config = dict(
    dataset='simulated modem signals in the audio band',
    n_mels=64,
    arch='transformer',
    norm_position='pre',
    head_dim=32,
    loss='cross_entropy',
    init='kaiming_normal',
    eps=1e-08,
    weight_decay=0.0,
)
Rows from block 3 of a small sound classifier, named by matrix and row number. Rows with one number belong to one neuron. Each number is 128 + 32 x the weight over its row's rms, rounded and kept within 0 to 255. All counts start at 0. Numbers have three digits each.
Before each neuron's rows are labels from the 100 clips, of 14848, where the neuron reaches its highest value: "strongest on" is what is common among them. Only what is clearly more common there than usual is listed. The data: simulated modem signals in the audio band.
# fc1: MLP up (model.blocks.3.mlp.fc1.weight, 1024x256), inputs 0-85
# fc2: MLP down (model.blocks.3.mlp.fc2.weight, 256x1024, transposed), outputs 0-85

strongest on: carrier: 2.5 to 3.5 kHz; 800 baud; frequency hopping
fc1.168:101204128096128128128206111217128128128128128128128128182128128128210128128128128128128128143097150070144112128088155088128087128109128128128128239098099084176123179128128195128087138128034128101107104128097116092128128128035162128086107128071128128090128126
fc2.168:128128133128069128110128128128128121128128215029128202128128158205128135128128128067128128128128128159128156128128195128187128177105128128072129064069150160106095128128077128128128096209128079057102194128160128128128167110128080128128128070128128045235142128

strongest on: carrier: 3.5 to 4.5 kHz; frequency hopping; 800 baud
fc1.340:203128173128128128091110223147172128143128128128087128085128128128059128128128123128128146090088128166128104077079128128169128221077069128128144093114128187128128082071157171139128128069206105078096067128128128153128128119112197128128079076156128132128167109
fc2.340:128065061128129128050128128128128128128128128128128196128218119128128196046128128114203128128165114106128128128128128169128181041128179128086109128128128128153128147128064173169128128196108207128128186128128128128093128128128128128128187186128128099091091072

strongest on: carrier: 3.5 to 4.5 kHz
fc1.599:106128113128128128146128128128183104113128128128128084163089093128128159128128158101128128128149128128128243139128164093128152128128045128006182128128151156128128128128128128128107128090202128128071128114128063101057128168128150128128128128152063172128121128
fc2.599:125091128128128102112090128103143162128128128128123128087128128120129197077128128128115169100128128138128128128149128097128174128175074128169128128128076074099128086128162104128128128128128128116135128128225132186128037128087128128128128128128089128128128096

strongest on: carrier: 2.5 to 3.5 kHz; frequency hopping; 800 baud
fc1.129:128088128128198093164169198144128172128128207128172128128115128128164128128128186128128128128095128128164128098082078102128128090084114017128128128063122173128163180081095128137104128128128128128128128128158157128188128124128135110165128128107124079128095128
fc2.129:128128128128090084128128128128150159128084103200067186128116143128128167128105117104096095108128096132128128128128156166128179183217128165156128128128092128128075128128153195165128128153155167128155128070128128178163128133128128128170128171128062128153170128

strongest on: carrier: 2.5 to 3.5 kHz; strong noise
fc1.614:128128143162128128082128194128128128128232079157082128215128209128128201128128156169128128128173128128237128128186128128155128161128081128128128128128128128128128128128226128128100039087128128128153114128061180128128160128128128128205050128102195128033128153
fc2.614:128141077160104104103101128128104128128128128128220128128152176128128146125128164106128128138083128035128128128162128128128128186163102128128128128072128156128093082128128175128112115137128128128163146128128073175128118156144195128128128128159128049128154128

strongest on: carrier: 2.5 to 3.5 kHz; frequency hopping
fc1.603:128175121128087086169154128128128131128128090078113128128182197061128162128081128104128128128128068128128128131128112128073128172077156128128128128128128128189192042128093128128063088128060128128128195128075128109147072128128203128128128117128128128128041118
fc2.603:110127165153160128195100141161128076000128147128128170128072093128128128128128128128128152128153128083108128093219128153154074128128046128128128128128253128128099159088140128209180164128167102103128121085128183155128128128128128128128128128060170128147107128

strongest on: carrier: 3.5 to 4.5 kHz; 800 baud; OFDM; modulation: frequency hopping
fc1.265:128200128088128128091128098128128158069128128076029089186105128147083128153113128115128128091128152149128156195100128128128128147128128148188163106128120128128150120128128185128113112128087058163128082123091128128128128180128128128128128084128099063128128128
fc2.265:128080128128169144128128164128128092144128128150177136107155150128147186128192128074082128128128128055128128160059128154138104128128128088130149112128106137142071128096128115128128128171161128146113076128128128128067128108200102143140090167173128128136128128

strongest on: carrier: 2.5 to 3.5 kHz; strong noise; fading
fc1.183:128168128128063128073128071092097074128128128148128128128055113145128128153128092038128128128102128128128128128128132128114091208128128128128128051128128159128085128102102064128109149128128128097104146077126128128128123209158128128156183035103128231154185077
fc2.183:207138128128128139084128092128080163128143105160141128128102128166102083099128149221128088128128128128128124108128128128182118081124118057128116128161097199128156147204183128128128141091177147234110128101128128105164128128128172160128128147185128128104096128

strongest on: carrier: 2.5 to 3.5 kHz; 50 baud
fc1.728:184156128092117128128128128128128128198128152140057149097130108204128128128128095149128128128128094097157142128132095128125176111128111075102175128177160174128128128128123049091128178128191179128060081128101148128128128179049128150107063157128104117128155128
fc2.728:128128128128069148091159128128094133070128183099128128180128128076128125150128128105128072157128077128094074122078063128157128174128128101128111128069128079128092219128128099128128172128118128069104160047128128128023128152123128128128128128092093074128102128

strongest on: carrier: 3.5 to 4.5 kHz; frequency hopping; 400 baud
fc1.581:173144128142098128128128160128128128150128096201145155193094097089128061186128090036133102173159106128068120128128128128128154128055113128128128128128081183128109107190181159067128069128128096182125155150128128048128128128214128095133128128100128128128128128
fc2.581:128128080128128095128128072101084128175128128101128128128128104128146134128128128128128128128128128128107071100128128058054128088126091115128224128103128075128210113128163128128175161128035128128174128138128109128128128128108097128116128080128140137084128182

strongest on: carrier: 3.5 to 4.5 kHz; 800 baud; 8-FSK
fc1.107:128087128128150128128167128128128128086164128128128128083128128134128183128128128072128114136128072128128128128128174095128128160128060128144155128102128210157128145128115104058128054124174128128112128155029128078128064128128183128069128102120128128085128130
fc2.107:132128128128128128058088128128146125128146128128128128128189128128127128128125147215109177101185111146134183128128230140128090073146128128128128128113128131128128076156128141152074128162128107171162094192162180128128204168115128128128128100149128102064228117

strongest on: carrier: 2.5 to 3.5 kHz; strong noise
fc1.321:128128128128128122128086128161128128168145072128128128133220128128128128128128198085160128128128128190128128128197128128128175128128104128066137083128128090128099174128179128042128128190128128128128128121110128128128128128151102193102128128128155128074128079
fc2.321:128128102128128167157128096128128128128128128128157100128060166200128128138177118128128060128171128128202101153128128070096128128128204080128128121176026128128096128128104155154128084128167128162128173078079128149128128128128068099175090131104114128128128128

strongest on: carrier: 3.5 to 4.5 kHz; frequency hopping
fc1.17:128065121156092151128066144147148128095092089148171168160128061128128128128128146128082128141128128076128128099171156128128128128174141128133128103180128128128116128128128128107128128082210128100108146128128073109128128128128044097170075078128196158128128144
fc2.17:104085128089128092161107104128083128119128128128128128128090128128128170200128128128166128168128128140213064105128074128128076100142150128167074128102128155128128052128148128160063128128058128128142128128128128100165080180128115128128128128128128128160133128